config = dict(
    encoder_parallel_block=False,
    encoder_experts_per_token=1,
    weight_decay=0.2,
)
Rows from block 4 of the encoder of a small model that predicts nearness at each pixel, named by matrix and row number. Rows with one number belong to one neuron. Each number is 128 + 24 x the weight over its row's rms, rounded and kept within 0 to 255. All counts start at 0. Numbers have three digits each. After the name is the row's rms in percent of the matrix's.
After each neuron's rows are labels from the 100 images, of 14976, where the neuron reaches its largest size: "strongest on" is what is common among them. Only what is clearly more common there than usual is listed. The data: rendered solids tumbling over patterned floors. In brackets: how many of the 100, against the usual share in percent.
# gate: MLP gate (encoder.blocks.4.mlp.gate.weight, 320x160), inputs 80-159
# fc1: MLP up (encoder.blocks.4.mlp.fc1.weight, 320x160), inputs 80-159
# fc2: MLP down (encoder.blocks.4.mlp.fc2.weight, 160x320, transposed), outputs 80-159

gate.34 094:134138138154194140132140135142138146161141138144135139103138126144136136138129135139118146140139130138143139141138157134147137126134137141131130179137145139138146159146141136142135143141129138139150143000173143184145142142137143133138143138
fc1.34 161:135133133243117132135134135133133123128133133127134133000137135130133134134140163133144129133135135133132133133134110134131133135130133132130121121134133123133201128131133133133128133133134133133130132000162133120131131132134133134132135133
fc2.34 187:132125128212122128147134145132129142129126132132125136001178132150127147128184147134157144128129133127130123125144132127144124132147120138130127131127144161126154128129129124144173147128130128143146144000136140130133154124164147128127149126
strongest on: count: one (52 vs 25.8)

gate.280 091:137140140123185142136141137142138126158142139134135141119135132132139138140125117140131132142137130137141141142139123135130139132125139142065000171140135122140088155146141138139122141142133140132141142073154138174138125144125135133135137140
fc1.280 124:123127127060158128122125123127126134139127127136125127255117123121127125126108112127098125128120120126127127127124162125116127124126126129142145149126118135127080137130128127123131125127125127117124129255150124151126115128113118123131117127
fc2.280 123:122125123082127123113120114121123116122125121121126117255083121111124117123076123120104116123123121124122126126115120125120127122114129114146171121125117104125108124123123127115092113122122124116117115253120117121120112126099114124124112124
strongest on: cube frame (29 vs 9.8); spring (28 vs 9.5)

gate.58 080:134137137110181139133138134139136131154139137135133138131133130133136135137126123137128133139135129135138138139136133133132137130127136139039014166137135126137133151143139136136126138139131137132139140038140136170137129140128134132133135137
fc1.58 097:123128128053165129122125123128127134141128128136125128235116123121128126127106109128099125129121120126127128128125163125119128124125127129134130153127119134128076138131129127123128124128125128118124129255118123156126116129113118123130117127
fc2.58 097:125130127060131128115123116125127118126130125125130120255082125112129119128074124124106117128127125129126131130117124129123131125115134117134138125129119104129109128128127130116090115127127128117120117255120119124124113130099116128128114129
strongest on: grey object (43 vs 19.3)

gate.116 026:144131131085000126141134143128129124085130130120132129159148146140133135133159080131165131127146143131127131130137091133137131143125134127137106042134138125131044095118129133135137134131139132150129124231046132030140147123151139137120140132
fc1.116 019:109127125201228132120122111128127120169126128137122129103101116104125125122098204127112119132098105123129127126119139123103127118128123131139108193123115137127183158141127126122122120122120125091119133075255125201099095137092110116149109126
fc2.116 040:131131131107131131129132131132131132131131131132131130124118130129131128131116132131125129131131130131131131132131133131126131131130131130219088131131127128131125131131131131130122131131131131131130132148131131131132125132124128131131127131
strongest on: black object (43 vs 19.3)

gate.143 158:127140140223203144127140127144139125176143140139135143131119121122138134139099166140103126145126119138144142143134138133118139122121137144154123191138124117141104171153143137134113139143126139117136146056205137194131108149105125127141127139
fc1.143 179:128121122174101120128123129121124141107121122127127120049141128144122126122156141122144141119132137125123121120126133127149122128149123119100107105122142144121255110116121123130148127121127122142133121005092131104133155117156140132124139122
fc2.143 185:145140141148122142152144150142141147137140145143140146070167146153141150142173150146163148141143146141141139138150138141151138145150137146152146134140149161140149138142142139149164151141144142151153149007131147131142154137163150141140151141
strongest on: black object (61 vs 19.3); its colour: black (41 vs 8.8)

gate.126 027:142130130102000125141132142127128121083128129118132128163146146135132134132154081129163128126142141129126129128136088133132131143125133126145102038132135123130056093116128132133134133130139131145127123236054130026136141122146137136120137131
fc1.126 016:116130128255168133128125118129128113152128130135125132087106128101129129127104175130126118134102111125131130128123116127099131129126128132133098154127116136130212144138129130125123122125128129092118132053255127156099092137091110120152110129
fc2.126 032:132133133110132133130134132133133134133133133134133132118117132131132129132115134133126131132132131133133133133133135132126133132131133132214074133132128129132125132132133133132122133133132132133131133129132133133134126133124129133133128132
strongest on: light from behind the scene (60 vs 24.9)

gate.144 090:128134133146190136129134129136134137155135134140131135083128123133132132132124133134121136136130125132137134135132148130134133124129132136022172171132134135134150152141135132135131135134126133129139138102142136176134130138127133129137132133
fc1.144 043:131132132255159133132133129134132130143133132138131133000126130126132130132128102132134126134133128131136133133131137131122132130129132134158118148132124130133167140136133132130130130133130132129123133000156132150130121135125126130145126133
fc2.144 016:136136134144134136127131125132134130139137134131136143134139136129138116138159135133126127139136136137133136136127130137125133136127133144092226131137120152137121135137135133126161127139136138131118126000122129128131137135144122133137122136
strongest on: torus (28 vs 9.9)

gate.210 025:131126127110040125133127131125127119103125127123128126195133134126127130127140127127150124126131132127127126126130093129124128133125128125188094073127128126127052107122125128130130128125131127132125124255119128064126127124131128131129129127
fc1.210 030:128131131245158131129130128131131134140132130133130131004127128129130130130127123131122132131126127130130131131128144130132130129135130131130085147130130135131250139133131130128132129131129130123127131000195130149126130132128128128136129131
fc2.210 017:134133135090143135133138138137136136143134135137133143000137133134134133133138117136130130135133131134137132136139140133124128132134126143213072142135123138134133138134135127135134140136132133137139139021137137143138129137130131128135131132
strongest on: count: four (47 vs 23.2)

gate.165 086:095111110142166117097112097116118157143113116155114114162106084134108111107118134114085145117103101117127111113108188109146111088143106116114135158107134170111201139126114110127150120111094110113139123113182133161120137121125129110150121109
fc1.165 037:136129130178144129129139136134136152137133131167142129042156123160129128132155183130110155130154148140151130132139151137154129126154130130147125140130153153129231138131131130154161151134129130157159131012207159141164146130151155147166154130
fc2.165 040:146154155054182156153145143150157126151156147143157134105178145137149156150143114146146134144152143153155150147138136154169153145128153121145078166154147138153156165154157151138118142142148151132172138154151134167144148153147152145157163153
strongest on: white object (41 vs 19.2)

gate.11 026:142130130111000125141132141127128123086128128119132128168146145137132133132156097129162130126143142129125129128136091133135130143126133126145102044132136126129054095117128131133136133130139131147127123245059130031136144122148138136120138131
fc1.11 018:117130128255171133128124118129128115153127130135125132089106127103129130126103144129127118134104111125131130128123117126101131127126128132129105155127115131131220144138129130124119121125128129094118131048255127157100095137093111119152111129
fc2.11 030:134133134100133133132134134134134135133133134135133132104122133132133132132123134134128132132134132133134133133135136133130133133133133132194070134133129134133126133132134133133126135132133132135135135117132134134135129133128131133134130133
strongest on: light from behind the scene (50 vs 24.9)

gate.278 085:135139139156188140134140135141137128158141138135134140127134130132137137139125121138129133141136129136141140141137125134131138130125138141033018172138135123139130155145140137138124140141131138132141142074139138176138127143126134132135136139
fc1.278 116:121126126052151127122123121125125136135125126135124126232116122123126125124111110126103127126119120124125125125123163124122126123127125126133127143125120139125080133128126125123132123125124126118124127255128123145124121127117120122130118125
fc2.278 105:124128126068127126115122116123125118124127124123128119255083124112127118126078125123107117126126124127124129128117122127123129124115131116134139122127118106127108125126125129116093115125125126118119117255118119121123114128101115127126113127
strongest on: grey object (44 vs 19.3)

gate.44 157:138126127014094121134126138122121131097124123113124121255138140138128126127135140125131131119137137122119124124131123126142126139117129121134091097128134128124091101111124127127130127125136127143130117255154121097135148115144134129102133126
fc1.44 219:108125123177171132116122109127129153159125129158125128028111110129123123120132156125130142133112110127135126125118170123135125111148120130103176167120131166126145153143126124128151123121114123116131135000113137168116129138127129119166123123
fc2.44 506:108109108063100107111106109106106109094107107107108086195093107109105125104090114106107114102108106105106109106108104107136111108108114080136126101106126107107096104105107110111093108099108106108131108183128108100106122106103120108106118108
strongest on: count: one (52 vs 25.8)

gate.0 024:131127127155040125133127131126127124102126127125128126212136133131127129127148143127148128126132133127127126126129103128129128133128128126187109073127131134127081108121126128131140129126131127134125125255113130065128134123138131131129131127
fc1.0 022:137136136255097135141135136135133124126135134129132135000132141125136137136133101135147129136132131132131136135136115134125136139131137136137074109136130129136234128134135136132128133135138136127126134000163131105126125136127129132137131137
fc2.0 017:138139139133152140135141141141141140149140139141142146000133137138140130139136132139127133141138137141142140143141147141127137137139137147189074147141124140140130144140140137136131143142138139141139140046139140149142131144132133137140134139
strongest on: grey object (39 vs 19.3)

gate.80 074:131138137167195141130139130141137138164140138145134140124130125135136135137126154138117137142135126136143139141135149133131137125128136141128149180137134133138130160147140135137133139140128137132139142000142140184139128144127133130144134137
fc1.80 155:118123122060144124119120118122122137132122123135120123244113119122123122122112092123103128124116116122123122123120160121120123120128122124117139138122119143123066130126123122121136121122121123116122124255120123140120120124116118119131115122
fc2.80 161:122129126060137126108121110123125113125128122123129116254077121106127108126070110120096111126126121127124131129110123127114132122108136114120151126127111098128097127125126132110088107125124126111108110255124114127122105130093108128128106128
strongest on: count: one (58 vs 25.8)

gate.218 109:127133133148198136127133128135133138157135134140130135115127123133132132132122137133117136136129124132137134135131153129134133123130132135047196176132134136133155153141135132134131134134126133128138138068146135182134130138127132128137132133
fc1.218 067:130131131255146132131132128132131125138131131135131132000126130123131130131129103130134124132131128130133132132130126131119131130129131132193127140131123127131157136134131131129129129131130131126122131000116130140127118133123125129142125131
fc2.218 050:136135135158135135135135133135135135134135135135135135093143136136135131135151138135134135135136135135135135134134134135138136136134135136069255135135134148135133135135135136134152134135136136135132133012134134135135142134144133136136134136
strongest on: chain link (28 vs 9.6); torus (26 vs 9.9)

gate.195 067:134137137057188139133138134139136135155139137136133138126133129135136136137126110137128136139135128135138138139136140133137137129128136139071104171137137129138172153143139136137127138139131137133141141039107136176137133141130136131133137137
fc1.195 107:125129128059149129124126124128126134136128128138125129233115126121128127128108084128103125129122121126128128129125159125114128126122128130128126141128117135128042134131129128123131124128127129119122128255112125142126114130112118123135116128
fc2.195 111:126132129063136129111123112125128116127131125126132120255077125108130112129069118124099114129129125130127134132113125130117134126111138118126137127130114099131102129129129134113087110128127130114111114255120117127124108132095111130130108131
strongest on: count: one (65 vs 25.8)

gate.209 019:139129130168008125139132139127128117090128128117130127176143142132131133131144030129156126126139138129126129128135085131130130140123132126106114050131133120129045098118128131133129132129137130140127123245028129038133135122138135134119136130
fc1.209 016:126133131255100133137127128129129115127129132128127133128116140109133133130111242132135122133109117127128132129130107130111134139124133132124091107131123139133151125131130134129126125127137132102122129198252127102105105133102118125136117132
fc2.209 037:132131131120131131131132132132132133133131132133132133101122132131132128131122133132128131132132131132131132133132134132127131131132131132190081131131127129132121131131131132131125133132131131134131132146132132131133128133127129132132128131
strongest on: light from behind the scene (66 vs 24.9)

gate.231 113:126133133141207136126133127136133140159135134141130134125126121133131131132120140133113137136128123132137133134130158129135132122130131135063199183131134137133156155142135131134131134134125132127139138050154135189134130138126132127137131132
fc1.231 087:127129129255143131129130127130130129137130130136130131000125128125129129129132118129134127131128127129132130130129132130122130128132129131181130139129125133130167134132129129128133128129129129126124130000109131139126122132125126128143125130
fc2.231 071:135134134172134134136134135134134136133134135134134134067147135138134135134155140135137137133135135134134133132135135134142135135136134134073255135133137150133137134134134135136154136133135134136137135000136135135134144132147137135135137134
strongest on: chain link (25 vs 9.6)

gate.66 088:129134134106189136129134129136134133154135134136131135112129125131133133133123124134123133137130126133137135135132139130132134125128133136041184170133133130134129151141135133134128135135127134128137138068135135175133128138126132129135132134
fc1.66 030:126133132225188135126130125133130136153133133145128134012114127119132130131106078133102124136124119129132133133128173128115133127122132136148051167132115138133255148140133132124132126132128133118122135160107126172128111137110117124143115132
fc2.66 034:131136132041136133119128119129132122131135130129136126255081131116135126134076130129110122134133131135130138136121126135134136131120139122107124129135125115136109133134133136120098118133133135122125121134119123127128124137105120134134117135
strongest on: torus (25 vs 9.9)

gate.95 016:141128129071010125136132141127129134088128129123131126146151137148129133131165069128157138125149143130127128128136107131150129135128131126117111054130143133128087098118127130136144137129133129158138125188034133043147160122162146137117146129
fc1.95 025:113130129153255134119125114131129125176130130137125132109103115110128126126090168130097123134106109127131130130121151125111129118126126133142155212127118128130187165143131127122113122128121128098125136066207126224109101138094114118143113128
fc2.95 046:133133133100135133134134134134133135134133133134133132110125132134132135132122135133130133132133132133133133133135136133135133132133132131162088135133133134133123133132133132134127135132132132134139135136138134135134133133129133133133133132
strongest on: black object (51 vs 19.3); its colour: black (34 vs 8.8)

gate.41 101:128133133145195136128133128135133138156135134140130135116127123133132132132123136133118136136129124132137134135131151130134133124129132135039195174132134135133153152141135132134131135134126133128138138072145135180134130138127132128137132133
fc1.41 061:130132132255157133131133129133132126143133132137131133000126130124132131132128099132132125134132128131135133133131130131119132129128132134174123147132123127133166140136132131130128130133130132127124132000122131149129118135122125130144126133
fc2.41 036:135135135158135135133134132134135134135135135134135136089142135135135130135153138134132134135135135135134134133133134135137134135133134136070255134135132149135132135135135134132154133135135135134132132000133133134134142133144132135136132135
strongest on: chain link (26 vs 9.6); torus (26 vs 9.9)

gate.298 013:119133133038249138121133121140135109183137135127128136137121110116129129131098169134090120139116114132140134136128112125110132112122129138153154218130124107133139176151137130134109137136117132104140144066081133227125097144099120122126125131
fc1.298 021:137125125097000120139125136119123126074121123120129122140138148132128129127154139124172129120135141125120124121130097132139126146131129120131140030128134139125090082108121128128139123122141126140121114114069126018124147115146135135128132127
fc2.298 052:132132132145129132129132130131132131131132132132132132138121132128132125132121133132128128132132132132132132132131133132122132132129132132160109130132125126132125131132132132130124131132132132132125130178124131130132122132125126132132126132
strongest on: black object (45 vs 19.3); its colour: black (26 vs 8.8)

gate.240 066:128133132025178135127131128134132130150134133130129133113126124129131131132119064133123130134129125131132133133130138128131132124126131134125087166131130124133168148139134131129120130133126132128135137123049129169131128136125129127127130132
fc1.240 152:122128127050150129124125122127126138138127127140124128244114125122127126126111079128106128129120118125128127128124162125117128125125127129121138143127119143128046135131128127124136124127125128118123128255131126144123118130114119122138116127
fc2.240 166:120125123057130122108118109120122113120124119120125113255078118106123110122071113118097112122122118123121127125110119124116128119109132111126157121123113100124097123122122128110089108121121123111109110255124113122119107125094110125124107124
strongest on: count: one (61 vs 25.8)

gate.45 096:133139139158215141131140133143138143169142139144135140104134124140137136138122131139114142142136127137143140141137158133142138125132137142125128193138141135139134165148141136141130142141128138134148145000177141199143135144130139132138140138
fc1.45 160:135133133236113132136134135133133125126133133128134133000138136132133134134142161133146130133135135133133133133134112134133133135130134132131122118134135126133210127131133133134130133133135133135132132000155134116132134132136135134133136134
fc2.45 184:131125128211123128146133144132129141129125132132125135000177132150126146127184145133155144127129132126130123124143132126145124131146120137127126131126144163126152128128128125144175146128129127142146143000138139131133155124164146128127148126
strongest on: count: one (53 vs 25.8)

gate.51 094:133137137153195139131139133140137143160140137142134138106136124142135135136127130137117143139137129137141138139136154133146136125134135139149131179136143136137144158144139135140132141140128136137148142000177141184143141141136141132135142136
fc1.51 169:136134134240122133136135136134134126130134134128135134000138136133134134135140165134144131134136136134133134134135114135135134135130135134124123125135135124134201130133134134135128134134135134136133133000153135124133134134136136135132137135
fc2.51 194:133127130206123130147135145133130142130127133133127137005175134150128146129182146135156144129130134128132125126145134128145125133146121139132128132128144161127155129130130126144172147130131129143146144000135141132134154126163146129129149128
strongest on: count: one (55 vs 25.8)

gate.297 024:143129130097000124141131142126127120081128127117131127157145147134131133132154095129163127125143142128124129127135089133129130144125133125145097036132132122129056091114127131131134131129140130146123121231055128023135140120146135136119135131
fc1.297 015:112130128233203134125123115129128114163128130134122132110105121101128129124098192130122118134098106124129129128122122124102130122127126132144092177126116134130189153142130129124118121125123128088122134101255125183097090138090110116146110128
fc2.297 038:131130131110130131130132132131131132131131131132131131126120130130130129130118133131127131130130130131131131131132133131125130130131130131203079131131128128131121130130131130131123132131130130132131133154133132131132125131124129130131128130
strongest on: black object (42 vs 19.3); its colour: black (26 vs 8.8)

gate.94 094:129132133127183134127134129135133138152134133136131133120132121137131131132125113133116138134131127133135133134132148129142132122133131134145130170131139132132137150139134131135128136134125132132143138000180135174137137136133136129129137132
fc1.94 173:137135135234125134137136137135135128130135135129135135000140136136135135136142167135146133134138137135134135135136116135139135136130136134122126128135138125135195131133135135135128135135136135138135134000146135127135139134139138136131139135
fc2.94 194:135130133201125132147137145135133142132130136135130139012172136149131145132179145137155144132133136131134128129145135131143128135146125141133130134131143159130157132133133129145169147133134132144144145000131142133136153128162146132131148131
strongest on: count: one (57 vs 25.8)

gate.60 052:130133133058153134129132131134132135142133133132130133115132126134132133132126107133122135133131127132132133133132143129138132126130132133042016149132136132132220141136134132133128134133127133131139137042137132151134135134132134129126134132
fc1.60 140:122126126045141127124124122126125138133126126138124127246115125123126125125113078127106128127120119124127126126124161124119127125127126128115129136126120143127065131129126126124136124126125127118123127255121125137123119128116119122136117126
fc2.60 152:121127124056133124109119110121124114122126121122127114255076120106125111124069115119097112124124120125122129127111122125118130121109133111133141123125113100126097125123124129111088108123123124112111111255125114124120108128094110126126107126
strongest on: count: one (61 vs 25.8)

gate.113 113:128134134163195137128134128136134138158136135141131136080128123133132133133123134134119136137130124133138135136132152130134134124130132137047167175133134136134159153142136133135131135135126134129139139104143136180134130139127133128138132133
fc1.113 059:128129129255147130129130127130129125137130129135130131044124128122129128129125098129128122131130127129133131130129130129115130128127129131214144140129120126130134135132130129127129128130128129125119129000147129141127115132120122128142122130
fc2.113 042:137137137140135137133135132135136134137137136135137139149139137134137128137149139136133133138137137137136137136133134137134136137133136139094255134137131147137125136137137136132151132137137137134130132043131134133135139136142130136137130137
strongest on: count: four (63 vs 23.2); black object (40 vs 19.3)